config.toml
dataset = "rendered made-up planets"
image_size = 48
horizontal_flip = true
loss = "softmax"
encoder_arch = "mobilenet_v2"
text_encoder_causal = true
text_encoder_width = 320
text_encoder_norm = "rmsnorm"
text_encoder_fused_qkv = true
text_encoder_qk_norm = false
init = "trunc_normal_002"
warmup_steps = 240
adamw_weight_decay_other_params = 0.01
Rows from block 3 of the text encoder of a small contrastive image-text model, named by matrix and row number. Rows with one number belong to one neuron. Each number is 128 + 24 x the weight over its row's rms, rounded and kept within 0 to 255. All counts start at 0. Numbers have three digits each.
After each neuron's rows are labels from the 100 texts, of 14976, where the neuron reaches its highest value: "tokens" is the input token at the peak. Only what is clearly more common there than usual is listed. The data: rendered made-up planets. In brackets: how many of the 100.
# fc1: MLP up (text_encoder.blocks.3.mlp.fc1.weight, 1280x320), inputs 160-239
# fc2: MLP down (text_encoder.blocks.3.mlp.fc2.weight, 320x1280, transposed), outputs 160-239

fc1.532:105123107166153124113135108149143142129122160160153123142135126153127183141103091116109071117133164112124158118132135124112117118150116108165117172127156173120104143115118086144159125151115126132130136105122122134120116132107149074155144139
fc2.532:160125141089117153154142120081134160113127098072067130090098078116090150148160148149145175133111099094113085111166123125142151145135134132122113107105145104114145095125095141145131110130124146124112150149171098156153158131138099119118148154
tokens: "cratered" (100)

fc1.137:140147126129146120127071165111126116083107162090131183086089134116111113139094175150102108135115136111152112150173142097156155095125091115138123100130151116161138139119121156113155133182140119134153096160108119121143125109099133107128120146
fc2.137:136121171106088123146177084147100105159136091181117086149172116147139112119137095112171126119137118177078151118109138136125125161143175123144127166144143148068121132113149101146095119105113126129126169106125118118135151112165156140116170104
tokens: "two" (100)

fc1.278:146131157141124135090142114148096135090118160143140128123119131148147120147140138125114179131146115094126123134165116158147107161156167137126154128103115140087074142116137122155097145151123106137116128152132118112116116123102106138139071106
fc2.278:140122112129146112153135155093137102146112114120100110151119124109105136137114113156143076124109177150112126106108123102092144103100091114146104131135155132168147108142130122104131133124129147172145135113128150165142137165130126116111183146
tokens: "lava" (100)

fc1.450:113168145119164087144111197135134140109154164092126176100077131126114133149121153128170072099131151135102093152148152122111146157103105155136149116136117149143131131137093153132150137148109124148128157150115114103110167107124144123109138122
fc2.450:139169094125102129147156107145090105101128135188132107137183127158113105128101149100138129097130092153143160101121163155115153120130138102187134163160156114084134130113172128139059124085144117127157094126112112119148121103149127142141155141
tokens: "," (52); "with" (48)

fc1.234:148093124111133136128180098173116125116138120150164098116160097102131137109159156164129126118095113117131103145146139120102145151114145148152147158118146120137130097156123163127160134109105111144119159115113117102111159160133106095144141128
fc2.234:118147101145125129126061185100127133131115124119090123167121151155131134122106095100144135143142126144126134128127135154130128079136136104125136082127116122132132156098121116156108110148183143128147095126135121171130125115127145166136127142
tokens: "lava" (100)

fc1.445:124070135128081135114116124112179113107108124081118162068158103157106135181140159112181128123126122143099100149112135130107135103098151136127166170099113063122106118129148148128110129164142109122104135115120132148118148135143091107147111104
fc2.445:140184125123170116141121132129082133131131138188119087153117138095124111079095127154110140110133122117126131098132118137157132151143089116102099106159164171122148129146128131132111148100097156139150118152150130118145105086121144154122183152
tokens: "," (66); "moons" (34)

fc1.515:119108117094115139115106106136131132101100132126129126114170176158115125107165146132119162123173147135100109129107130152128144129117109165153153122134161139147129136140159131110130124172126136151138122140134160146107131124107132117136082161
fc2.515:140138170180132115133130136120127134132142111138134099109108078093139109122080110133140110157110144091144154117166129122122134108146138098124104141082117125093132103120105136147135123113111104101120118110104089079117129130155128127115164102
tokens: "three" (100)

fc1.9:122127147123108133117129113123119063116104104107129144094188150144137106132137121099104132109085103134139119182128124160141114133095139125102135163106101076077108136101126159156150162143161111148127111102135125102139081074136094114136139131
fc2.9:130138127129164134129152141110130181123127139156119157138079100098101096130109137181156114155151145097112112068129132123116141127190134161148154131094141162176116110141121108080112120110094121101101132154106105142132141147129152128113116121
tokens: "two" (100)

fc1.521:099153136141149115163138134117132133126115123130124119143136116138104184147120100145109075111096167133117120081140117138108117116115099100144097180117125083107082131133110109116184100120108113124134163110116110105169113103097131110158181121
fc2.521:118112096109139119126140058107130155119118122091090110128130096112126161172139126146115145114125132072092076127166125127164130154121107125156107095138145139078132128105078125162142132144155181169124135129142108142164165149130095099100141169
tokens: "cratered" (100)

fc1.154:083123127149114129090116151129131143110099168108154163054149106173130108106141112123129126144124142129138104161102160113132079133108136123079121133116123087071130092130116149137087138136110073158134107135117144149124147124144126140146160086
fc2.154:187135146103099146165153111127133086131142104163088091205113138101132150139146139148100146121137131133110165095140098164107169139132140111154122131132126149176093151141147095105160127134159171102114137140145102108120143149112139138140104141
tokens: "lava" (100)

fc1.223:115109084138138128085142123121140117069073090116145114113144075162145158121095178116117138111123096128121124128069119185113116112098134124134131152128140134094139095141138077126120132120139121143117096152098131139127135122124107127092121117
fc2.223:136141181149129139183113136138096131154185137129090148120132132115103091133143087180160111143139181131130127161187165086125139114171123135139135119110168140159103149121111156134119136141130103103124158093159101131152107157119141104139131148
tokens: "," (100)

fc1.297:093149146112112141116140167112151142107118116127098141082095092120161167124120121105133170125127136111111118092111129119099098176114159133097192127120106119115134124132157103162092134094113123129097135138099116145123113116160097182140140155
fc2.297:152082115140121129142127095114144131125153155128155112159128165142095106144165164129133094145122141124115145130162128123188160087119110107159076136133160150152104148140108139094152124170126104152179111127158151119135175138136151070112142098
tokens: "," (100)

fc1.185:163150098152122135106119121130150136062112147141155106102148128119150092147157163120150146133108131092155120175118145149124134114149152139085157133121154061110116163118123149113125156180186129158119162138090126140125140108093124124149139105
fc2.185:108118138109141110125145122131119086180115105159090153147115114125101146110091117150130120127127117170073121089157117127148118148099125125169105152132123176128130122135111109174121115081060156109124109138136093123139101121162130130108134148
tokens: "lava" (100)

fc1.401:138114122106101149135173151126166146159149140110114112164095130116072156093132105122124114141137127129157151125146146162115126122169111157151140092103142144156077091134128144141135141192112114141134110106108082132150180133115148166183135141
fc2.401:126117118166146125127083115108116120135098124151140143107153136105181121141112146135104140105132160140094127122091133117140133150116171104118149151129106131068155161107119111123132127083099125149096153136123155096100103115135107083082119127
tokens: "<end>" (100)

fc1.50:169113121137131142174088122094134139128103124110111142134128122080107116103094115192160163129165110146108068141118142122168138141172114121176113166192143118144133119127116109095107157108110095109156136125132152161111125150132116125075159148
fc2.50:071134148140144094082172119165136112141115124163121102086112117180147128144156139079088102151080130112162186093143113141108123130087118143111165112107114123098117174145155138171165111150131165111133118097124122086122120098156149141163113094
tokens: "moons" (100)

fc1.523:098150141120117169135096141101151121162108132155106121183095141152128145122133152112130131107141081117179080131161096153150121110156145171179095110153102105126119153112121132119159156151115149079105140131102190084142108086139140170098131153
fc2.523:155071129159145102098163125129110125114125111121149138058151095096157142147127099153112108156104174110093203125097132105140172156112114110109136145114133152121140099121149127128103110112109098184161141113139082165121154203107092090138130112
tokens: "three" (100)

fc1.206:088160142153120105113116113177154126129135112118132135065118075128169124170122142128138144132089102065126139155082121120130100102118158118114118124135098056115136130127113109153124138109169120129109139195094121117098159092122126117113136095
fc2.206:166087128087109172108166171094113132136129156134125136170136163124092100094114124157141127156151166196101114120188149114132135116121140128155155110115163207154110128152135121113115134143085141118150121092147136138167102138128124143129114173
tokens: "," (100)

fc1.28:153140124088185154117146124162133181090138136119150094125090138107131148107117161167119111130111112148098160139146112161122128162095126113123128100121143118172107121142130107139139112125125065134126108145126134084101116171135146065161145089
fc2.28:096127121161088100136121147128135074143099112148109126121143124143106116150138080092148143147171164129128095116124146093112170109155127121153144146120116146091143152137142160141101138130167158132125141124134107182146149097094104171115107159
tokens: "cratered" (100)

fc1.505:144139126131108176154106094153131121110122102141144120088141104131106142121136105140103105115105077141102110154133141121107096148113165093168110126130126155114114135112132164122124165183126105160153118166136078092130104094129096111168158177
fc2.505:104108116117167109096136162102150158119137153106102127177115138132127119124129147144166140156133144124164126100148116140160161108161101180092142131118104095177132105144128087123156140080137152103109147091127181159120144175110147139105099084
tokens: "two" (100)

fc1.313:164152098153155126113142131175130103144124124080178149161122070098179140132104108141151155132112139152138119132143134167140130113131169131143110149133094117127130137115126135149149117086120101146142136138121136138106079130144125088125117112
fc2.313:114117139086137150133128154092119147102136127167095074120140164166050100123151148149104096135160117123130122134121135095122139129147079135115150106109157147146125124140132101136117169164170145111141141124155118119162154130100131178137116119
tokens: "two" (100)

fc1.595:156117171126181148159107112132126122122165126155101114151112131091085151066129144111133100098114098155141108107130143139129100109112130084134098128127121132066096152115138155148122139132103131097154130116135117093097110131163140131147164089
fc2.595:110139079130093122103148156118122128139104114104164138093126125171163111180131096116119109151128130123129135119117101115114169140139119162131142131125124119195132111131102097100136111128144121165119142122140169170157159143106121132118095147
tokens: "cratered" (100)

fc1.765:106128126153133168133104106127169140102132150140093116154134164146116149152108100128128095133156149135112110138139105117173128087149163124168114151166175153130125141097086093083208123124124108127121127107182113161121141121111138121119112146
fc2.765:156112125092119106138171162114102135112122116150176141120110069128112111120139138152131132122117122129133139113161169081092150169119109123105096146138126101124136118166144113149104125145123124093162127118087133081109138144152136105148151114
tokens: "<end>" (100)

fc1.326:109112115142118139113096132104124091163155120153112101158124189131123110110148161092102130129084081166123104114149126161137116177100132115135120130126096088105100156137148165107103136086130132141138157103119145175145132105141111103105106163
fc2.326:130167121131135115135160131143116171082108131154133152081120071132128093146135077157147127132158134085152140127090112099108133090152115154119129125115167139162144114114116124150138120158131133125138078131131125097133108153115149161162156104
tokens: "one" (100)

fc1.439:110122087133160136130133104155132129150131117163117119119159136169153154127126091119120133125138151117138107119148136114162125099151183069142152143130074123163158142145137104096135118111113156157150148156142140175097093152126130095128126187
fc2.439:174141161121141132124142177098130150076115129100102119146098090126106099131146119165150112125137112135148114125135144108078148157121069178163084152114175121112124131107115134157139166165139096116126088097138071110137153098134136178135121137
tokens: "one" (100)

fc1.499:095118107130104103108124109129124126137126114111095155088133089120139129123146156107109139109084155098152101150092154123092120143131147140073156148087123108055148184153126127142090131069135107144078150154097095167109146112139090141151157083
fc2.499:140120141139139145129171157145125158125124150132159122142113153135098096144118132151171110136159102173118132105148112153150134102108139140123098102169126170169092069106131107132145125195124143108177113133141176095143104142137168124128135164
tokens: "lava" (100)

fc1.26:120103129122136118133130136121152130118148108188075124139128098126090120119135121074103122085089067144119098125100125166095120134079106129145125167126139105110143153158166112130118115118139146138106152135117115112151092121115127135164108105
fc2.26:141145148139145157137129110122113163151129134060152163098102159112182125141117169172152122140141153106138133111166126105156118105168144134098132111117113162144103087115083140108153136138122112123153115119122135163125155109132124111092138137
tokens: "lava" (100)

fc1.435:137105170130156108132143121131159138137153122128116145125127126103107116122106126098098116125154137108169133137144135110145121109126117181095117143135142129110107122162133121133148102158078096118141142091124125148133139124120159083150147112
fc2.435:125143071136103143157109155129117120106123143133141110142110139151153133150150140136130140127090124148078143121106145144084148145141128099162161142122129120176154115093151131103111124089155138138115138182150128121078106163139132166128130125
tokens: "," (100)

fc1.315:155148130124136107125100154116108109133106134082145182074105101107142142166109147162094124138137164113152114167156129119120151093154129116134120100115135120129068147097109155102143108133159167155171103134119128152081110105112129107150116148
fc2.315:134132146105117143168163127138116115117126122171117082187161145114121099088148109085167103112134134157106130100118161136123119155107142132120140154134150148085160100123170093135091161141089115114092135100102110107173139097132182160116140105
tokens: "two" (100)

fc1.250:143088138118094187112125159125138122107109130131119141144121089116132118151110130181159133147154123161132125110110158171173113135133101132130131153136112135054110091089137142137131140107142137119075141119114061085142131148174123153139166122
fc2.250:102172116101151081143110118132126125147156131126125112097118160135165128109163162063093092096091112098153105139151096107083143122127153144101118100109157134201137156155085117109156104152124123140181157114141222168108125098112118107139104133
tokens: "three" (50); "one" (50)

fc1.648:177133139070126151137117087153143149143113110157112117089125159133119137119104143119107132114124131139159100136107134117130086171160142112176101115117184184104157116118136135139081158108089116113084102144169160105134108152121165132143159148
fc2.648:098124128179122109107169138134107103123109132116134127160130083121141125157144106143161122179136142115096145127145138118111175111106106140097101139154073079160084131118127129105163121159168122125167173102087075136110132127114081136109092085
tokens: "three" (100)

fc1.687:131134158135123120131117142132125143092169124133153135131104156174110134130099059081110118093134181106094132142124139165137131113097102150099103146137130156093105126119160139131130138113141164130130124128136112157082079135122167132134108077
fc2.687:108137107117133135142143126125144144126120142110112122126148104087131096162184190173136129161121082141159110092122106084123107151152156119161157114115126106178154122132098119139119132158119118153130141117125144101179161132111083101113126171
tokens: "cratered" (100)